config.yaml
crop_scale_min: 1
norm: "groupnorm"
eps: 1e-08
adamw_lr_other_params: 0.002
gradient_noise: 0.3
lr_schedule: "linear"
warmup_steps: 1720
adamw_weight_decay_other_params: 0.01
Rows from block 4, named by matrix and row number. Rows with one number belong to one channel. Each number is 500 + 25 x the weight over its row's rms, rounded and kept within 0 to 999. All counts start at 0. Numbers have three digits each. After the name is the row's rms in percent of the matrix's.
# convs1: grouped (4 groups) 3x3 conv, stride 2 (model.blocks.4.convs.1.weight, 288x72x3x3, standardized in use), inputs within the group 63-69, a 3x3 kernel for each
# convs2: expand pointwise conv (model.blocks.4.convs.2.weight, 576x288x1x1, standardized in use, transposed), outputs 522-575
convs1.131 115:515502528469525515494479516503472510536489493497492523536468570578466564562473500482526473515482496514448519469476539523497531548480501507496535527506534462501520484496493468498470499554462
convs1.132 094:529510441477488446506471441486519494465487495506495492531506511503506489463510511479542536487497492537491527515483444510469464488494511451484486484514504498463480551543492483460497529493496
convs1.133 103:481507480495555464469507522470478498520498482456433478499512502517509531481524483505515544487445517498507470530491517488550450464516525485533496517485480479482526461493529471497475522529465
convs1.134 106:507498496480497474463488491498500488517514486502473491519486513472506491486490460493491547513499530538528508493489469497491503497487462495477504487472517494493494501469507523487496502494487
convs1.135 098:531478528496456500505495512499518498526482477477456515521496522511518490497469505506548439479517504512469572510509464488496453458512513495544513490501487475482491457476518494496548475471521
convs1.136 113:500493500490502524538459489474505478511503452481481523542534477508522496471472465530496466511483444552457491501504461489433466489480467483538509519447459532529517516442512490479486505503470
convs1.137 100:505473497463537469443506494469507431477488517470481541492532516518559540476467490490556514537458491494494495494509459471497530508503503446507516448525469480480487470514524485516520488479508
convs1.138 097:540515512528515452456446515465505486509543520488541481506472512493538481473459513527514516502510493538497525524497506512499529445490505510507526529474540479475547482475452537500523466512523
convs1.139 110:503493448502498467527486518469480510504474486485528520493489486485471515480495503491521488525483504492500443503462490498502449465487464493506502484494533516500508539539508496498543508508496
convs1.140 096:481485548484523507493558520520506513493468499495505524488494520518538535471517508547510509495457471531470463514491465495524471496492479485512496485520481512485491459497494558504518506525524
convs1.141 102:537471537525505495511493476538496509487524488497525489523505527458487514479497517486497535513517507514477499562477525495505544462492484496482539496510523488535508516509483478537496459516488
convs1.142 102:528518532451486481492424476487530498451513468471513493466530515459498487477477479496476500480496503516491528503498527561467472477516508506495494480523506520522476519519480541489507506548493
convs1.143 098:508497447468469504439498489478506497497474517514520542523498535546508503531535513523465506510507512467491516485464506505476533485528507534483479487508511541534478487446509477471525490534483
convs1.144 103:491538509541529547554524453526519532502489549506496530469526481491474538493475479509532455479483520506447501509477463491506483525490462474520521480490483540461499510539482527493483488489481
convs1.145 099:518501543514516493456502542491521513497520506470492498525521501456483494510489492504475497517512490504480549470471498512464497488458517486495540509472496518477570497533522537491483531529437
convs1.146 107:531489566497449548557474503523556481503517571529447534468483513469519525493504504459480466497520505500527493500469492477500468506517555500515518501470490527497521483453491524521512483547535
convs1.147 094:521506496537533531508506545525460487482496496489483503497490485477517504504503500461511514451497517493530525529491456508586512464493478493456514536513511467501516500520447518509506494483463
convs1.148 095:502499555495521478496513500504519446511457497534494485447546492477459485467563511490519481495518444504488511492460500484472481529510535498514528510478489480521545503509545481513507499527453
convs1.149 100:485503514529518521495450473485511532503499490490464518467509491521492486485509470488421491496465489487534520506528494498516491489495507502518510470463486477526488504524535504504485522538501
convs1.150 100:450497477484547478491533493500500499515466469517467521479497490496509513497527484485461553510543622468493497510529536469476521502481506505522466497506498534484498502501475524470469464479471
convs1.151 097:499557555477507504489456453512482481541497553516434503534514518495467526502490482511480530561478512552449487444496468505516518555523536519552531534546501485519501496489503447499517518506531
convs1.152 096:527504500495525492465492480487489525484467503481507526529493467476509480468511519536508532513527528492528467515480513511504498490475484527500506481532492480492500523519512497493534433534473
convs1.153 097:500513465504471515534547509488506527487511545518515520495529482534517523461486488535531530495537468479494500459529479470484516491502517506501520472494466515522486517486486487491488532514498
convs1.154 096:538520538516475524511519494509490546474487522519493503545467517462473519554516513490504505538519497487560518484527470456500463528466533532481464495460503515471552458473481458503502455489527
convs1.155 099:489521517544470485527442498538579524441490521554506486505490493489479464496493503431478478460490462481464517480519522514500515500505513541504494510487484504484496528478523516508552487527499
convs1.156 099:474505507471497534471494490491491492465523494517508522554569455476524464519510503488507488564525542503522488463468462512469456477528499509503517462474517493496473499515503493498516496520533
convs1.157 118:499482444502514479518534513454496503507522520520516481476520502499482535503500497476491515495496470550490489490502502514490553486527551531497464463484507508487526506527503490474529488468580
convs1.158 099:469493541573512451538509487499511511544475510529512491439503498455525508490474497540443506484511480477461486457474515493540520548536497515464516517470523511498506517474506539482502559535532
convs1.159 092:505527484512508505502461519506511477496497485478492500526488539480516466458519473491495509478525545524521474480486478523474471518502517532445499510519528488503508503502514477511500539475508
convs1.160 097:444491530480495456509493496476473474492521536499476485505501505497567494493526517513495528490517520533496501554492502536521508524472459472520525503474484477505500502485502490466502476496455
convs1.161 098:486467521488505543467465529462470498508506515463507504481472515527508519501504485478511461488506460510449471485512514534488500538530538503502557507494505519538488485488467464493520489523512
convs1.162 096:550542543534531515484490483550501479532489527405491507494482492505496514517521476555518544524474487532469472475503517505488538487519510511529510537498508537484489466470505492504482485526504
convs1.163 095:457528473515490496485523495509471500489494525475536478514521526567444501486502464498511483519525518531508480491488495477485503470498545510445534519491514508482478517516515498498514465517486
convs1.164 098:422459518481518493477541542500493481496518483474471509490486511467494493485523499491464484504511520497473501494544485503511511491507566492495488508480505527478482490516497521499503515496454
convs1.165 097:493519498481555484491521462483499534515496509466492484488467487467514504501508474563458532563547553519470440491469523507467515524492459555497524519500503479493527535467493486506493462545465
convs1.166 105:514507483494507496507458534526493500511504491496491500530490473504520547481448479475525481482504513525512492513519525526506502549504505509522487502539484515456498485472457522484479491535500
convs1.167 109:459488505513483505474483477483530507468500517510516513529520456483544515497477492525507493522512482549499452514524504509539439489520586457463528500537519471500479524479516505483528507535512
convs1.168 110:488542522458514538504457545506486480491534499491492514473475512494515505479498504589549488546461476582505475510507515481464515490500523518505520489488520520503522507512501479489533492512520
convs1.169 096:463525497514530480443539495489511582482487478484496500452482513526518488502509473522449489501509518538498484498522463520487531504488524512507506555544483526547471494468524496478520554476507
convs1.170 092:483489550492484497465476503451507484504503495474477500494529502485481511496561539478479512486486557494439497506486493523463468505519456489504495480471503505487535519489493466500493530498486
convs1.171 114:551488486548444543515496557515441523472474509479530521491463485478516470496516514541543531536507520491462500454466487502500547524517460513489489492473513515476529507500467466508478506505476
convs1.172 096:543510482472496472487481535474492488542500482494513457452466513452455519494503525518510524494518505511576537507508484531466493478475550518480501490532471472494518487476472506497497478534555
convs1.173 095:530487512490517520473543510507513528510502532541470495491417515487487506450491519504497493453496488512487510514479521496509493498503516519528523462519492500526509538452487499534479487531532
convs1.174 101:478472495474504510500490494521440511484545447461479488462509472524514486483487488525484477454424473476465505545515526484484480498511488499529490516510485494485513508486525470469473524487520
convs1.175 095:480483456516435477499529448458481483494471503458504503507500499482487450514471495499481483501501489472480464493488511509487528487539466456481463500488460511533518477482496495534439502505471
convs1.176 095:494524493458505457470537455475470523533496491480496520495495483509510497492479531510512469534506478558539521493478568519543497476477461498522524432495498490523464471507508482559505526462477
convs1.177 102:489547500516458638531482518511543498527506502519519502478476491526491507504476514469447501507530495499511525481493508529492498496498456536554497461483528501505509515488496520481515520484510
convs1.178 095:539520484467500553496485525532497467533481509490464495509486509523474494452482510463501503469486463504487467491505468511466536502480514510516520508545543507512562477539480490478495486493532
convs1.179 104:473493501504492484487507490477543509528492468481535536490453515463456508522518495505487508444508498462467476478487546492507499501557505492524508467508495500478521500461518529487457524558517
convs1.180 105:457539513451512475542542495481496499504473488500541530502513503468522500471527501520476508529488514475487496524516529496484508483491485457524482527520500468518545537532532539499481476496495
convs2.131 101:491539493476556510500496513509536515514471527483536526446493495529484508488473534460491541502520474509498471496506486487563559474496528470518485492481439532489504
convs2.132 104:475496555509498488484489489468534485493453508524500509492463505504487513514514455517498478520500484483483512497528491501538406494491506537524523581480485502486481
convs2.133 100:480525515465486512509524501514459529475414483487499500489520513510480474516538475509474466567509529498483584504549484508472528476505530489495501508494512516490471
convs2.134 105:478479495502515481470505519529524470487562501523496492523493472454505489519487454507524519477458509489506509480508541463490455493458456501514513483515455497504503
convs2.135 094:484483518477514485487484443502556550503494489488491530473523482489512508467486521518501510534531499477493499499471491480490486497446506492560479472500502545504531
convs2.136 107:506494526485503504485482538448481474555531498448514488485492511470476493501477515470433459518551507506492490480502523472484516495484530534484554470489500519547522
convs2.137 091:497498497527501526489510473514517466484496547562446505483473498464494508481487439573485483493537485502530535478455557519485524475511511525464532501485498493484498
convs2.138 099:473503527502509472503545530470483473478497518454461474508484474455503486520491503501522494473467539469508474486490499446506515518506558522531481503505537498482488
convs2.139 109:521453493497496519500518550483485483504514483541524527464470506509506513482545512465432468498502524492499516539546494507479511504470492475489521478512462545477499
convs2.140 094:494463493473511488477471525494466472512524486510490507472515489474528512520518526495487465473489509507510531554457466508465490481488494506509465499490515542451453
convs2.141 103:496500484497511494483534479486467499477501511456499486457479490487499456469455512507572472514525459514497513487531496505518518481487498571503506485486461521549565
convs2.142 097:508484531492535487489508476461490537461495492480469448524513496558506473497527503481537487478506507497507516452528487514483501554483478494496505524511481490516490
convs2.143 100:476488554485523471483507480485503543472524471479513517514475429509478462530487520522479505473500529511513504477479484507476477527505494494525478526525505538533465
convs2.144 101:531501507513524516503501534553499519467506494519493514479523488485485509501509523548518489525505489499507510453495526515472481518476493520519506483474527524525501
convs2.145 096:571537508467521537536505559505493524529497499467507487505545453500479495489483494467493519484506495493499508458541454508475526479563567502485582526481504536487469
convs2.146 099:517461504520506526548506513474491493486467503492512506473459497567519469507547498490487515494527540483515468494477488463480482528528493489503518475521491476522491
convs2.147 096:489466507561481525459488522518524518545488457527504523514553472477489497537491479501520516502465486534461477485514475505487470509456481525513468493488460482509482
convs2.148 092:493480478535534489485531538469528535503519494471495503505476511519503528493482444518507497557510469526495506457506529513532493508445475479518529488492527500463498
convs2.149 101:475548511457507504448491482491485514446545484477507436465510483512528483511509482493479520482480516543521468526481521490529527540463492475462498516530524465497476
convs2.150 102:501491488498482511457428535510523488525454520481510496453508494473506512514485491512500512540487505456515470525483502487518470483481482493492538524488512498458490
convs2.151 099:479490501537512496496521483509531525518504517464474548562461494548530479485525522497477493494480516498541484488479476459510523486510432499527518515476472490512495
convs2.152 097:489503504522473492532503524526501452496475511484494467514534509461482516462495532491513509541495475499518513520510486501489496534515499511504470536529548546516485
convs2.153 097:488482492486476450514493487524489522536533532473490504468462519533467526519523498516513432546547452521443496473464486517497508461516472464494499482493500474501516
convs2.154 096:506497486494517445501474470521490501495494447532490442499514484489499493475489457472497530525494529492501482510477487521546535523512517549456521525479474517453542
convs2.155 101:510540531508500504516500518508508481480537501494520523515471504454494498512545474526471477467483520525476525506499462517496492532497544504483544510468486501484506
convs2.156 099:525502542486537492518466476478491530540463539510477498478489471528560523512452483481505504517580520530471514481521476482550532491514489510516528517448475538498448
convs2.157 109:489496496502496470521483526502540469496564490498512480522506541530486494502506552490522582489522543515482504515519520488531523510496511498526500493493509517490528
convs2.158 097:510489515488487498541525511523474515538544464471481512559520461531443516478536468505550476480508453481566526499478488473514510476498488507494461459494533545486554
convs2.159 096:512468498461536487485484523462471515471465496502465477516518501542516511507491513475473510492492505518506488540464469502534553507502495470521536490528510496539466
convs2.160 098:454513522453517480462497485484501503498501481514497493504496478483529523481497514496538490486500495470529483562543488490489483476515508503467529489492513458499491
convs2.161 095:496492520484480472513500494476514493513496481441516488493545514553495523540478440521525523504496512530506537509548532491500486514466490515491502502515498508511486
convs2.162 097:471530573497496478505476466525539525495487472493523562506484539507529495498489498495476507545510522481476524508502502506513524509534528522437496535536536528524534
convs2.163 094:498453480525498494475509516483511482490496474474514498479514510525502505507486523510482479469504503528491470503520583436495473510518491491457553477480506486462483
convs2.164 090:487474522483476500460534523501520503527479450539501510511517501486455504496468491528518508504545477510513510447476521477511493487507532479516517474498508492484510
convs2.165 106:475481503481474509508538518488563524492522510493510459521555503459518522466513496461494479532479490497478439474478499456505476537510528462536465471432544502515522
convs2.166 098:478521480488510490471495494518482519502520488478480524480506531483489535527551498493537460511527531496492530485527493517509538465505546493534517522504529455522468
convs2.167 101:496497527513522498499511551497515502475496471529493472528518488459512495477504528509507513472473492523440521524470495555432473546520526478489511508484470484489538
convs2.168 110:471461479496514469514498518532499482511513493517488475522536472500502534513552467523488508520536503536481484519506529468516471579501521518518503494496513515455452
convs2.169 099:505503498467502491494511522544451530503518491471494471539508497552466507480469525519498512476489457477495532509504491509503504510487520536494502467488521502530539
convs2.170 094:480495504513520492562543518517478473479520495510486481470494506501488495498511495452550534490521495524487506492520508503522480474508513479467500495517466478543500
convs2.171 103:508538466466503497495494494503502509500428509488513492544497504492486478499530587508518512499509506517467503524489499462500511463485512475568465457481494515501488
convs2.172 098:508481515523504487511522496507485466519498420490541477491518492504526528534503507512484508469498487485468486487507562468470484528560469530480519487495526494516458
convs2.173 097:510526485526481491491531525472483497476465502478530487509532499520516496492512498509519505492501485530497511490471547501490508494485547482496505478440509493460511
convs2.174 100:497469498530509499463537502527507500500494545542505529442480500521455500472491481512523511519537539480519503473480485487535530515482508543502485478474504505448494
convs2.175 099:524505534487490540503461500445479484506505504485455481490539488477524471475532511494504477511482501514511499479534461503557531489487493542498506521495479516487486
convs2.176 099:514463537480509522526455512443485475510473521484486511492499514479482524503494500514488529500482492500481499517506510513536512481496469476505516491500535474495519
convs2.177 099:479490533511505516498443467516493462499497531518502487467486446477505501483497477506505513471514464508473542498546503502516463487571476505507482531520588487529475
convs2.178 096:507473515470508496489508467476496500535512479506532500498514529509535462484495470493487493496493521486504520521469492530477485486546487516562507495507519498493503
convs2.179 100:522446530457512541500479491479490500498540463505487501483503517489505488504502524535556487504499501500532492459489510473508510510533515548478519499512504499422484
convs2.180 103:483484493465467535515532535530481513507520524486502496499478490495487506532499495483445533470556514508486512515515477519518519531522524509535550483468558488498510